config.yaml
targets: ["angle", "scale", "kind"]
norm_position: "pre"
activation: "geglu"
mlp_ratio: 2.67
fused_qkv: false
parallel_block: false
loss: "cross_entropy"
muon_scale: "match_rms_adamw"
momentum: 0.95
orthogonalizer: "polar_express"
adamw_lr_other_params: 0.001
epochs: 11.5
lr_schedule: "cosine"
final_lr_fraction: 0
weight_decay: 0.2
Rows from block 4 of a small image classifier, named by matrix and row number. Rows with one number belong to one neuron. Each number is 50 + 10 x the weight over its row's rms, rounded and kept within 0 to 99. All counts start at 0.
After each neuron's rows are labels from the 100 images, of 14848, where the neuron reaches its largest size: "strongest on" is what is common among them. Only what is clearly more common there than usual is listed. The data: gratings and oriented noise at many angles and scales. In brackets: how many of the 100.
# gate: MLP gate (model.blocks.4.mlp.gate.weight, 512x192), inputs 0-63
# fc1: MLP up (model.blocks.4.mlp.fc1.weight, 512x192), inputs 0-63
# fc2: MLP down (model.blocks.4.mlp.fc2.weight, 192x512, transposed), outputs 0-63

gate.179:43 54 68 55 48 65 63 54 44 68 53 45 49 35 48 48 54 48 59 67 57 48 40 47 63 58 52 58 67 67 49 42 49 69 40 48 48 50 35 63 77 30 49 54 54 56 54 34 60 51 42 49 42 37 56 45 64 41 44 41 52 53 51 39
fc1.179:56 42 35 53 51 49 51 70 33 51 71 37 59 59 51 52 30 65 41 50 43 53 55 52 43 47 54 57 51 56 36 52 45 53 62 52 26 70 49 37 48 43 40 53 47 32 55 67 50 64 50 52 53 51 56 47 50 52 50 54 39 40 58 42
fc2.179:45 40 52 53 33 52 68 46 51 40 58 68 42 47 59 62 58 48 54 55 41 74 44 45 36 55 57 51 73 56 51 58 48 50 60 33 53 33 40 59 29 44 47 48 45 54 51 37 31 56 43 46 63 30 54 59 50 45 41 54 55 60 26 51
strongest on: noisy (96); low contrast (88); coarse (40); stripes at 90 degrees (34)

gate.429:57 54 51 49 51 46 52 55 48 55 58 46 69 39 62 72 45 46 62 47 45 60 55 45 39 26 40 44 53 59 43 46 46 31 48 49 43 35 41 40 62 42 35 50 63 50 50 59 44 53 50 55 41 52 26 42 61 51 29 38 48 52 50 48
fc1.429:26 63 57 47 59 54 46 36 50 49 44 55 54 40 50 46 53 46 41 41 54 29 46 43 56 59 63 49 50 48 48 71 48 47 64 47 68 54 48 59 40 37 53 67 23 60 62 26 53 57 51 45 51 52 61 52 36 49 65 48 58 46 39 42
fc2.429:64 57 39 67 47 29 47 75 51 68 58 44 62 50 57 41 42 54 47 49 51 54 53 53 58 44 33 63 59 42 62 47 36 56 41 36 37 51 57 45 59 35 60 54 55 31 41 54 46 55 39 31 69 42 55 56 57 50 34 59 35 41 50 35
strongest on: stripes at 60 degrees (54); filtered noise (44); stripes at 75 degrees (40)

gate.109:51 48 44 59 43 30 44 43 51 30 43 43 41 63 56 62 57 47 44 51 30 50 42 60 61 55 37 49 41 58 65 53 55 54 59 48 48 52 54 38 59 35 58 40 52 53 53 53 58 56 47 52 54 69 49 33 54 43 21 63 49 71 54 55
fc1.109:49 61 52 58 47 37 48 43 48 20 55 59 48 62 58 59 63 50 60 49 33 51 38 60 44 58 48 57 46 55 54 57 49 44 62 50 41 49 48 49 63 37 48 24 52 38 61 56 54 41 53 50 44 57 40 34 53 53 27 70 36 58 64 60
fc2.109:61 54 54 50 31 48 46 32 63 57 36 31 63 56 59 42 49 47 53 46 48 60 45 58 56 48 55 44 47 61 40 63 59 56 54 50 57 62 64 31 45 54 40 55 51 79 47 50 43 51 60 50 43 47 50 55 27 38 60 59 42 53 56 34
strongest on: medium (71); sawtooth grating (56); stripes at 135 degrees (54)

gate.125:56 56 37 52 53 58 40 64 47 40 46 41 51 59 41 55 39 49 37 36 56 44 43 43 39 45 63 69 45 55 75 45 46 50 45 68 48 29 56 52 48 59 47 61 46 48 48 56 51 53 52 42 41 61 44 57 40 69 47 40 60 58 34 61
fc1.125:58 57 36 58 36 56 53 40 52 56 59 40 41 36 47 63 62 67 42 41 60 46 33 50 54 63 59 48 43 40 46 49 62 62 52 46 61 37 39 57 50 61 43 67 52 63 44 38 44 39 45 56 27 48 42 54 30 47 50 45 59 53 50 57
fc2.125:53 63 55 57 41 62 54 54 63 53 48 42 24 43 43 43 39 44 53 51 35 54 38 50 59 55 50 28 31 55 46 41 70 55 43 38 53 52 56 54 55 55 55 33 58 35 48 63 52 30 40 45 48 48 49 31 66 50 50 42 44 62 59 38
strongest on: stripes at 60 degrees (86); fine (48); windowed patch (44)

gate.262:62 57 54 53 65 30 50 42 38 61 59 32 46 51 53 41 40 49 47 57 61 47 45 56 28 52 52 36 46 40 38 64 40 48 63 63 47 58 55 48 41 37 40 53 42 71 48 39 49 59 52 68 40 43 43 46 78 50 53 47 32 59 39 65
fc1.262:67 54 68 56 52 55 52 51 46 59 47 48 53 45 47 42 46 26 45 55 61 59 63 63 36 44 57 47 54 50 40 62 43 53 71 55 58 61 54 29 49 39 43 58 39 49 36 56 31 44 33 58 36 46 66 63 72 42 59 37 41 53 40 49
fc2.262:47 49 77 46 63 50 59 59 44 47 50 44 50 47 48 55 50 60 42 43 51 45 58 35 48 63 26 44 46 49 49 36 40 47 42 49 59 58 44 46 39 65 50 43 63 49 30 49 61 45 40 68 59 40 51 40 36 72 43 40 40 55 47 39
strongest on: stripes at 45 degrees (72); fine (53); filtered noise (40)

gate.318:45 28 51 41 63 40 66 45 61 49 69 52 59 46 49 46 43 67 49 50 66 54 46 40 59 48 47 43 32 44 52 39 43 52 49 53 66 50 48 46 46 54 54 71 59 56 55 43 47 65 47 42 60 60 51 39 54 50 55 51 37 42 60 38
fc1.318:52 38 53 37 67 59 47 55 53 43 45 39 70 49 49 37 36 67 54 65 54 61 48 41 49 47 38 48 47 33 49 43 50 53 37 41 63 70 38 48 65 53 60 46 57 54 38 62 52 60 35 38 55 59 62 52 53 72 52 48 48 42 64 41
fc2.318:52 52 51 50 43 41 65 39 56 46 61 66 49 48 51 51 69 45 56 46 48 47 36 57 61 64 59 59 46 52 47 59 35 57 52 52 57 52 52 53 34 53 29 42 56 40 41 33 46 62 45 34 51 34 44 56 63 25 48 52 52 60 56 47
strongest on: noisy (100); low contrast (97); coloured (85); filtered noise (38)

gate.408:57 58 41 56 42 44 58 54 48 43 50 38 46 61 58 56 48 53 54 49 44 48 38 54 37 60 53 52 50 45 55 48 50 60 61 50 67 43 54 51 38 53 51 65 58 71 34 59 56 47 42 52 47 56 42 56 49 51 53 47 36 42 41 60
fc1.408:44 65 45 69 32 48 53 42 49 36 63 46 44 56 40 41 52 56 51 48 34 62 44 50 32 56 51 49 44 54 58 37 48 51 41 55 55 53 51 60 28 58 39 62 45 66 49 73 47 51 49 37 59 59 29 69 67 59 46 66 38 36 51 48
fc2.408:54 60 48 62 58 50 69 50 73 36 40 46 30 40 41 57 57 39 52 36 56 53 32 52 63 42 48 45 65 38 55 56 54 29 55 31 75 58 61 52 40 52 51 53 48 39 48 58 46 37 59 46 40 46 47 43 38 45 62 40 44 69 38 54
strongest on: stripes at 60 degrees (78); fine (59); windowed patch (50)

gate.237:68 36 25 67 44 71 53 43 54 31 56 64 62 45 42 51 49 46 36 66 63 58 50 51 53 37 53 39 41 55 51 54 41 53 55 52 60 46 45 41 53 43 37 51 55 68 47 38 62 41 58 51 46 26 44 56 57 53 57 62 47 40 49 68
fc1.237:58 48 29 72 52 66 42 52 47 49 64 60 66 53 48 57 39 51 63 57 54 49 67 58 50 44 50 41 37 55 64 43 45 58 38 45 53 54 57 34 50 54 39 50 55 66 54 37 71 49 55 52 39 36 31 46 53 58 47 49 49 56 57 61
fc2.237:49 59 41 47 36 44 41 42 44 55 49 41 50 45 54 46 54 50 29 54 51 54 64 54 53 49 37 63 55 70 54 52 53 58 66 45 65 66 52 57 41 47 50 62 54 55 45 59 51 37 20 68 52 65 51 23 28 41 60 70 51 49 44 35
strongest on: stripes at 45 degrees (74); medium (54); windowed patch (39)

gate.299:57 43 52 46 69 63 47 70 52 31 57 63 60 52 49 42 45 51 58 52 46 56 50 56 53 51 54 76 49 49 45 68 38 51 43 25 55 38 44 57 45 50 58 53 49 47 47 59 41 31 45 40 52 54 55 53 54 78 60 54 47 45 63 42
fc1.299:44 54 40 57 49 40 47 23 47 71 44 57 54 35 63 44 51 32 53 33 53 49 43 57 42 50 62 60 68 57 68 50 56 60 50 46 61 38 36 48 43 50 43 39 31 55 53 45 47 60 55 50 45 58 46 46 46 48 33 44 44 67 58 55
fc2.299:51 36 47 59 64 66 45 48 40 56 68 70 42 45 46 34 53 57 47 53 59 64 50 54 49 49 49 50 61 57 34 31 46 52 55 47 54 52 51 48 36 38 35 58 49 47 45 30 50 64 52 33 42 44 54 46 42 51 59 38 60 48 44 32
strongest on: very fine (100); stripes at 45 degrees (46); dashes (44)

gate.155:62 52 49 33 45 38 63 58 39 36 47 50 31 45 60 51 55 27 56 49 54 52 53 51 67 32 54 54 46 51 54 51 56 47 44 61 55 55 60 44 39 61 44 52 55 65 48 57 42 62 55 54 55 58 54 47 56 39 58 69 42 70 49 53
fc1.155:41 51 53 68 53 62 37 35 60 45 45 50 56 45 58 44 50 66 46 48 51 50 35 67 46 63 48 48 40 49 36 57 41 46 42 54 60 50 51 50 67 50 38 28 45 41 47 56 34 31 47 60 47 35 44 63 54 65 52 40 54 44 46 47
fc2.155:64 43 69 53 57 46 55 58 46 75 48 48 62 36 46 55 35 41 52 49 67 39 65 56 53 64 57 52 42 47 49 49 65 60 49 49 41 43 72 35 69 35 48 33 58 46 46 39 65 68 44 54 69 34 55 50 58 40 36 48 42 46 40 40
strongest on: medium (64); stripes at 15 degrees (57); windowed patch (38)

gate.105:52 59 53 48 40 65 45 64 40 53 33 36 45 64 64 48 46 47 51 57 41 56 38 45 65 52 56 59 65 48 51 41 53 57 48 41 37 56 49 50 48 58 42 45 37 56 58 65 48 67 36 54 52 43 60 44 33 31 42 34 56 64 52 65
fc1.105:40 56 63 55 32 55 57 58 44 44 50 40 64 53 41 50 56 38 58 53 59 38 58 52 50 57 40 75 63 54 55 62 60 49 58 44 52 49 68 38 58 55 51 46 47 71 50 42 50 60 43 61 58 29 58 50 45 67 51 56 55 20 46 59
fc2.105:44 37 73 57 63 50 60 54 60 65 61 46 41 46 49 58 41 44 54 51 58 52 54 48 67 45 41 36 44 59 60 43 57 60 34 38 56 37 41 57 36 39 49 44 41 31 66 62 52 42 60 25 58 38 44 68 48 43 31 37 64 48 38 49
strongest on: very coarse (62); windowed patch (60); stripes at 30 degrees (26)

gate.385:43 42 51 60 59 54 44 41 77 53 36 51 37 56 61 55 69 39 52 52 62 53 49 48 51 50 61 48 66 50 60 59 49 23 62 65 52 55 52 23 42 56 38 56 49 74 62 58 60 41 32 43 63 48 52 53 52 48 39 52 51 46 37 65
fc1.385:47 37 65 39 55 66 56 43 42 46 47 39 59 63 61 54 65 23 52 58 53 58 45 43 57 47 47 48 60 51 61 57 63 62 58 59 44 63 50 46 53 58 62 58 44 53 49 32 61 49 33 41 56 38 54 51 37 48 61 67 57 30 38 48
fc2.385:49 46 36 61 41 42 45 47 49 52 49 35 41 36 33 44 47 56 53 47 49 60 49 44 68 53 64 59 29 35 37 61 46 42 33 35 64 43 57 52 58 53 39 31 37 54 45 38 27 50 48 49 47 65 44 41 23 69 56 41 60 65 48 44
strongest on: very coarse (86); windowed patch (40); stripes at 45 degrees (29)

gate.492:40 47 51 45 56 56 62 56 35 45 66 50 45 48 39 45 66 54 51 47 41 46 50 35 66 40 47 55 63 53 46 47 52 59 50 48 37 50 32 39 55 43 53 47 51 59 45 66 52 61 62 36 54 50 46 35 60 36 37 69 47 45 46 51
fc1.492:55 38 70 51 50 61 46 49 57 54 50 52 44 51 56 55 44 39 50 47 50 45 55 33 40 25 55 46 50 60 47 38 60 53 52 53 35 58 27 57 57 49 45 37 48 51 53 50 51 74 63 62 54 29 55 31 52 47 36 53 42 46 29 52
fc2.492:40 43 54 43 61 47 49 46 55 36 35 55 48 44 61 65 51 32 34 64 42 63 50 60 47 40 55 34 53 44 50 73 55 45 50 46 50 61 52 47 47 38 30 61 44 52 43 56 50 41 47 52 63 45 62 50 55 43 75 43 48 46 55 54
strongest on: stripes at 60 degrees (60); coarse (50); very coarse (47)

gate.291:61 48 52 39 48 37 65 60 50 47 57 60 37 55 54 55 48 58 35 41 53 55 43 35 62 58 65 44 48 52 52 66 58 40 55 54 43 59 59 53 48 43 54 51 59 69 32 42 43 39 43 63 52 50 50 46 48 30 45 62 49 46 46 59
fc1.291:42 58 36 63 43 63 38 47 46 54 58 54 69 52 58 63 42 40 66 48 40 49 39 46 33 68 40 40 35 38 50 48 56 57 31 45 43 48 57 46 56 60 29 55 59 40 52 45 53 51 62 48 42 37 40 39 60 67 40 41 52 43 53 48
fc2.291:51 48 75 37 68 62 47 34 54 48 53 54 47 53 22 50 46 50 51 35 68 57 39 48 63 30 44 44 28 50 30 51 49 41 48 52 53 37 41 46 39 54 57 48 57 48 63 36 54 63 48 47 55 50 69 56 59 47 49 54 53 51 49 57
strongest on: stripes at 60 degrees (77); fine (48)

gate.176:55 50 46 34 30 53 51 55 56 44 54 38 36 48 52 47 56 52 46 60 54 37 55 36 39 43 47 61 44 57 53 47 56 19 39 62 51 45 37 35 52 53 43 49 44 56 61 39 37 43 47 57 52 45 51 49 45 54 46 50 48 34 48 44
fc1.176:69 56 47 62 47 51 39 76 52 46 39 54 69 57 35 41 43 51 43 22 57 49 59 57 43 36 46 56 49 45 30 62 44 47 40 43 45 55 47 37 31 56 58 48 60 29 64 50 51 52 62 39 57 59 49 53 56 50 46 46 41 62 53 32
fc2.176:38 52 62 46 57 59 56 57 44 55 59 54 38 60 68 45 40 45 49 23 39 67 25 45 48 38 47 47 57 64 48 43 60 35 63 54 52 39 39 72 56 39 48 63 51 50 39 70 56 54 39 38 43 52 45 59 55 59 34 47 53 48 36 52
strongest on: noisy (60); scale: medium (43); stripes at 75 degrees (38); stripes at 90 degrees (33)

gate.501:39 61 51 36 54 57 37 54 45 46 38 53 59 50 41 52 47 49 54 37 45 61 57 50 55 55 34 41 44 58 52 29 54 56 36 56 59 44 39 69 56 33 66 51 64 58 56 47 59 48 50 52 39 63 46 36 64 54 31 36 53 52 59 40
fc1.501:52 57 45 47 44 50 63 33 56 47 49 53 60 48 52 53 52 44 26 67 62 53 63 53 52 43 40 42 53 54 52 53 47 59 45 44 38 53 43 46 46 48 37 49 29 43 58 31 40 64 42 39 47 54 50 62 51 43 69 56 44 42 51 67
fc2.501:56 39 57 58 51 65 56 48 41 66 59 55 59 50 44 33 62 54 62 38 46 54 47 44 49 59 46 42 52 39 39 36 45 42 44 53 47 41 47 39 58 55 61 58 43 58 43 42 42 58 48 48 58 69 43 59 49 43 27 38 37 28 60 43
strongest on: medium (59); stripes at 135 degrees (50); stripes at 120 degrees (45)

gate.360:71 50 50 46 49 49 51 53 62 49 46 49 52 56 44 61 51 42 61 56 63 46 59 46 58 56 69 56 37 56 61 51 52 48 25 55 57 55 61 44 40 52 52 51 53 53 49 58 45 29 55 52 47 28 45 53 51 61 52 71 61 61 41 47
fc1.360:61 55 46 46 43 60 42 44 64 62 45 45 49 51 46 63 57 50 63 59 48 38 59 42 63 56 66 62 30 58 64 50 57 58 39 46 64 48 53 34 39 58 42 53 51 58 57 50 44 40 65 44 48 32 47 47 48 72 40 56 65 48 39 50
fc2.360:40 56 61 50 47 40 70 61 46 51 49 60 37 48 44 44 36 53 70 46 39 47 54 33 73 47 49 49 62 38 46 71 65 50 51 50 34 48 56 61 51 50 47 34 52 33 68 20 45 70 34 49 58 61 57 57 62 47 55 35 44 39 51 41
strongest on: very coarse (65); noisy (64); stripes at 90 degrees (38); angle: stripes at 75 degrees (31)

gate.145:39 47 38 50 56 54 47 49 50 51 57 38 56 53 66 41 56 48 64 39 37 54 57 30 46 44 55 64 63 53 48 45 43 62 55 59 48 56 53 49 51 46 57 37 63 56 44 27 55 59 53 50 54 59 55 51 52 38 48 45 58 73 68 50
fc1.145:58 46 62 66 44 57 59 58 52 48 20 52 36 46 27 57 42 51 42 43 62 52 55 56 68 62 55 46 52 53 62 55 57 44 39 55 50 43 48 39 56 47 48 55 39 52 62 57 45 39 42 59 54 39 42 61 56 57 68 50 52 38 47 48
fc2.145:35 58 62 40 75 63 46 38 37 40 55 52 50 76 47 51 60 55 43 51 43 51 50 43 62 44 42 62 61 45 53 63 47 53 45 52 59 31 63 60 61 27 53 30 50 48 51 38 29 54 43 58 43 54 47 42 69 48 56 59 50 50 37 45
strongest on: very fine (85); stripes at 135 degrees (51); stripes at 120 degrees (48)

gate.317:50 46 56 40 51 42 33 62 52 66 51 49 37 32 41 53 47 69 47 38 45 65 51 44 57 50 37 38 42 53 39 53 54 49 43 52 60 50 54 61 48 57 52 60 37 42 41 59 45 42 33 53 59 46 26 62 71 39 51 48 59 50 56 42
fc1.317:34 49 42 40 56 71 74 37 49 55 68 43 57 50 58 48 57 38 39 64 42 41 53 47 52 47 50 59 54 37 50 49 45 52 59 42 54 43 43 38 54 39 33 57 36 51 51 30 75 45 56 41 32 45 57 46 38 47 66 49 41 46 55 46
fc2.317:60 58 55 55 48 67 50 50 45 50 46 47 52 57 41 52 47 48 51 16 54 62 17 43 45 51 49 38 50 56 53 58 42 49 46 84 51 55 57 55 29 53 49 50 61 28 64 59 37 54 64 40 38 54 43 34 48 62 50 64 45 42 47 33
strongest on: stripes at 60 degrees (82); sawtooth grating (63)

gate.131:64 76 37 61 48 52 58 34 61 47 51 62 40 56 37 32 38 57 58 57 35 54 35 53 42 47 51 37 67 40 76 66 43 63 57 35 61 55 31 47 35 38 48 48 51 47 66 59 66 51 30 57 59 39 48 67 62 55 57 56 44 60 43 37
fc1.131:27 53 43 64 38 39 76 44 65 55 52 51 36 60 41 33 56 52 51 46 45 47 56 39 42 49 40 44 61 37 62 55 51 55 49 47 81 48 38 54 40 41 41 41 32 49 64 40 59 54 54 53 67 39 60 64 62 45 50 44 40 45 55 45
fc2.131:39 57 44 48 39 66 33 59 37 41 45 45 45 43 62 38 46 57 53 45 57 45 51 39 37 51 43 58 47 62 55 48 77 46 35 41 58 51 62 39 53 61 67 50 40 57 49 53 49 44 59 61 50 65 44 40 39 53 41 46 44 49 45 30
strongest on: noisy (89); low contrast (68); stripes at 105 degrees (47); stripes at 90 degrees (34)

gate.49:49 34 57 54 51 39 66 44 56 67 39 65 50 53 50 58 72 66 49 51 43 56 38 37 46 54 60 31 55 40 53 71 37 42 61 51 51 35 63 53 45 35 34 61 57 61 50 32 39 48 77 52 42 39 50 46 66 38 50 58 42 35 50 36
fc1.49:61 43 51 61 35 55 57 46 57 37 45 47 56 54 50 44 50 56 47 45 49 30 67 46 53 45 44 52 56 59 66 29 48 56 40 59 60 26 59 65 42 41 59 37 34 23 58 56 52 61 63 52 63 38 39 56 40 81 45 54 47 46 55 39
fc2.49:64 36 49 43 38 59 49 57 23 52 48 60 44 34 44 46 40 57 56 53 50 61 40 38 63 35 55 37 46 39 48 61 46 47 59 38 59 48 48 42 44 53 41 44 61 42 50 35 64 40 33 71 51 49 47 63 55 43 41 50 51 45 58 62
strongest on: very fine (71); stripes at 135 degrees (26)

gate.507:38 35 57 55 71 50 35 58 51 47 48 53 49 61 59 42 64 49 40 51 69 55 64 24 36 40 29 59 46 54 50 44 58 55 32 65 47 32 61 61 78 75 48 58 47 37 51 63 40 58 51 42 54 57 66 55 51 49 51 63 47 40 49 59
fc1.507:46 48 75 34 51 52 56 48 44 69 43 46 40 52 52 54 60 43 61 53 38 67 46 41 53 48 78 51 55 48 51 67 50 40 30 35 64 45 42 42 58 47 68 47 60 44 40 57 52 44 62 53 60 37 56 57 56 43 45 45 46 34 59 42
fc2.507:44 43 35 49 40 41 64 49 42 50 74 53 52 40 35 43 40 39 48 46 35 37 44 53 56 53 45 42 45 60 35 47 27 59 69 49 55 57 40 65 49 61 41 48 51 53 39 41 44 49 46 69 41 53 40 49 47 65 68 52 47 48 51 59
strongest on: very coarse (70); windowed patch (45); stripes at 120 degrees (28)

gate.282:37 62 36 45 57 38 51 37 43 43 57 58 65 52 48 49 58 54 51 45 51 61 59 51 40 54 53 39 59 50 51 32 57 56 53 60 50 62 42 49 63 44 51 60 62 46 42 51 60 44 70 48 47 66 46 30 63 51 47 35 76 33 34 51
fc1.282:62 63 40 59 43 44 56 50 56 51 58 45 51 53 45 49 53 44 72 42 54 63 35 39 51 56 33 36 55 53 42 66 41 49 48 44 56 53 58 50 39 48 30 59 63 57 51 60 47 54 47 35 46 43 29 53 49 54 48 78 43 62 45 52
fc2.282:40 37 39 55 49 63 63 52 57 49 54 62 52 48 64 66 49 29 40 29 47 41 47 43 46 57 44 61 58 22 62 64 53 36 61 36 58 59 34 63 50 61 51 52 45 41 52 49 30 57 48 52 49 66 41 42 36 31 47 61 24 49 49 69
strongest on: very fine (68); stripes at 150 degrees (57); windowed patch (54)

gate.195:23 39 48 51 39 50 71 54 39 48 61 44 48 58 36 56 42 52 44 66 37 62 44 57 46 54 47 44 59 58 49 47 40 57 43 54 29 46 39 37 59 44 53 44 50 49 50 51 65 52 44 50 41 56 65 42 51 39 39 51 41 38 63 56
fc1.195:76 56 49 51 61 41 47 54 63 47 53 55 61 42 56 30 49 63 46 35 61 44 50 60 48 35 63 45 40 34 40 54 57 59 57 41 58 60 53 52 36 59 36 62 38 55 43 40 45 42 66 40 55 30 43 61 34 56 70 55 52 50 34 51
fc2.195:37 61 49 73 55 57 39 61 58 54 49 50 50 44 40 52 55 49 50 45 59 38 60 36 57 64 41 58 62 52 44 42 23 58 47 40 54 63 50 44 60 54 56 64 56 33 60 54 62 54 38 44 49 45 48 55 55 51 63 45 54 45 55 40
strongest on: very coarse (62); stripes at 75 degrees (44); stripes at 90 degrees (32)

gate.476:48 46 49 50 48 50 56 54 60 51 50 57 48 55 45 50 53 72 43 34 34 52 40 58 47 56 35 54 35 40 48 61 42 47 50 43 51 46 37 49 68 52 33 39 68 48 29 41 45 41 31 65 47 37 51 58 63 54 66 46 56 51 42 56
fc1.476:33 52 49 51 44 60 57 49 54 54 67 33 52 54 30 49 51 57 62 57 43 46 53 63 42 54 49 52 58 48 47 51 57 37 49 62 50 44 59 66 61 42 23 56 37 42 48 42 65 60 41 32 55 46 56 50 49 57 46 32 46 55 59 45
fc2.476:50 41 49 46 60 52 60 44 47 47 69 51 55 49 46 33 37 46 53 58 50 44 61 52 53 38 47 53 49 34 62 37 45 65 55 47 44 48 43 36 52 52 56 54 58 52 49 54 27 45 56 42 37 59 57 66 54 49 48 58 56 51 48 51
strongest on: very coarse (73); windowed patch (64); stripes at 105 degrees (25)

gate.313:40 55 35 46 49 43 19 72 48 62 52 44 43 58 74 61 60 58 49 64 45 33 48 50 58 65 51 55 63 62 32 63 43 47 46 50 63 38 49 51 71 44 46 61 48 47 44 62 59 78 47 48 76 33 41 38 48 53 45 37 62 58 69 45
fc1.313:34 43 50 47 41 50 33 25 58 46 36 50 50 55 44 61 61 47 50 44 46 55 49 54 64 35 46 30 37 36 64 51 54 62 61 55 60 56 63 60 57 57 55 44 44 49 60 47 26 39 44 69 61 64 33 37 43 48 44 55 61 51 45 61
fc2.313:44 38 50 69 68 49 43 66 64 53 58 38 58 50 37 42 57 45 42 46 51 46 65 62 50 59 30 59 49 49 50 42 49 46 44 51 27 56 61 35 54 45 59 40 52 57 73 44 67 34 47 53 58 59 49 57 52 50 44 28 43 42 44 48
strongest on: noisy (100); low contrast (76); stripes at 90 degrees (39); stripes at 105 degrees (32)

gate.11:42 65 42 67 47 46 41 52 60 46 53 30 50 42 36 60 36 46 38 61 42 58 30 50 62 73 45 51 41 52 66 63 48 65 62 38 53 51 35 66 53 53 46 28 41 44 44 58 35 61 39 48 59 43 50 69 32 43 62 34 53 47 46 60
fc1.11:50 58 58 38 48 54 58 49 65 47 41 47 64 52 47 65 37 38 45 58 64 59 57 57 47 48 57 54 42 39 40 52 59 47 59 66 69 56 60 59 67 71 42 47 53 57 59 54 58 37 33 42 39 40 42 66 75 59 58 39 42 47 54 47
fc2.11:49 50 56 46 61 46 61 69 51 57 50 45 43 49 51 33 64 41 49 57 44 56 65 45 49 35 43 52 50 44 61 46 39 35 53 51 37 71 59 49 38 51 58 43 46 52 47 46 57 46 50 49 68 50 48 37 46 73 45 59 58 40 48 45
strongest on: stripes at 45 degrees (68); very fine (62); stripes at 30 degrees (27)

gate.358:54 34 50 44 54 58 50 50 43 53 43 64 61 53 47 45 54 54 55 52 56 64 57 51 67 41 52 75 52 57 39 49 48 39 53 37 56 54 45 47 48 46 51 44 43 43 46 76 50 54 34 42 40 48 62 67 64 66 43 64 63 47 37 51
fc1.358:58 35 38 50 44 50 39 50 36 45 41 56 60 43 42 41 55 49 46 50 60 54 58 46 54 47 43 62 65 36 37 33 57 46 60 41 60 33 40 60 45 36 56 36 43 44 45 53 45 57 42 53 63 37 63 51 57 57 48 54 65 27 27 47
fc2.358:52 55 58 58 51 57 49 59 41 43 49 40 45 49 54 51 32 79 45 61 58 59 55 51 50 41 57 66 42 37 61 41 53 36 65 37 49 57 53 53 57 37 65 67 25 47 45 49 57 55 42 34 46 55 67 57 51 50 55 47 39 64 52 62
strongest on: very fine (98); stripes at 15 degrees (40)

gate.222:36 39 52 50 50 56 47 55 41 55 34 58 56 57 52 28 33 65 46 53 56 61 35 70 66 53 29 59 59 64 48 56 52 57 51 56 46 65 47 63 62 57 39 45 47 30 53 52 60 51 41 59 60 46 64 53 63 56 62 61 57 28 37 59
fc1.222:61 59 46 64 47 28 58 48 46 36 55 42 51 45 56 63 61 36 61 41 41 32 51 41 37 45 50 48 57 50 62 27 47 60 59 54 58 46 56 47 32 36 56 43 53 57 55 49 55 47 62 56 46 30 49 53 53 44 37 51 30 68 60 51
fc2.222:38 42 41 39 69 49 55 65 53 34 69 63 43 48 41 49 73 63 53 58 55 61 55 50 67 48 41 45 50 50 51 68 48 46 48 65 44 42 44 43 45 49 42 36 57 56 46 45 62 45 58 55 49 53 37 51 48 27 31 74 52 49 44 45
strongest on: very fine (88); sawtooth grating (46); filtered noise (43)

gate.321:53 40 56 51 36 51 69 37 48 38 45 40 50 66 65 47 60 39 60 41 58 49 36 48 51 42 46 33 45 55 66 48 39 66 43 55 51 54 63 61 54 47 48 33 44 64 55 69 63 54 36 62 39 46 59 52 37 72 50 59 52 64 43 40
fc1.321:48 56 36 56 70 61 48 61 44 50 63 43 33 47 38 35 44 42 50 30 42 67 48 28 64 66 47 48 52 44 40 46 66 47 41 50 41 67 54 45 39 48 51 46 40 49 48 49 70 47 65 45 65 45 40 44 57 41 59 62 75 33 52 55
fc2.321:56 37 45 55 40 30 66 33 57 44 54 53 40 49 71 62 47 50 38 53 56 52 45 50 26 44 44 55 54 58 56 63 47 52 66 67 54 43 60 55 65 65 51 53 52 37 49 50 51 45 52 38 49 41 50 28 68 50 55 55 33 47 48 52
strongest on: very fine (54); stripes at 0 degrees (35)

gate.329:56 56 53 40 63 55 38 47 63 62 32 48 44 71 35 64 38 70 32 46 54 39 76 47 67 65 61 58 38 42 32 52 45 45 59 70 55 39 55 55 51 54 45 57 50 60 40 58 39 41 49 44 48 36 47 41 62 60 42 55 57 54 64 56
fc1.329:37 32 43 55 56 43 61 43 36 46 75 61 66 47 49 40 46 41 44 47 43 70 30 31 50 37 56 47 60 53 58 55 55 54 62 58 33 65 42 33 57 31 48 49 38 46 58 53 75 65 45 53 54 57 52 44 43 47 53 57 36 45 27 60
fc2.329:50 48 31 58 47 65 42 41 61 39 43 48 70 57 42 31 54 54 60 52 52 60 29 51 62 60 43 47 54 61 53 28 52 54 46 46 59 47 50 54 30 51 63 37 57 49 54 39 19 39 59 40 34 71 45 59 30 65 35 40 58 64 48 43
strongest on: stripes at 60 degrees (75); very coarse (50); windowed patch (43)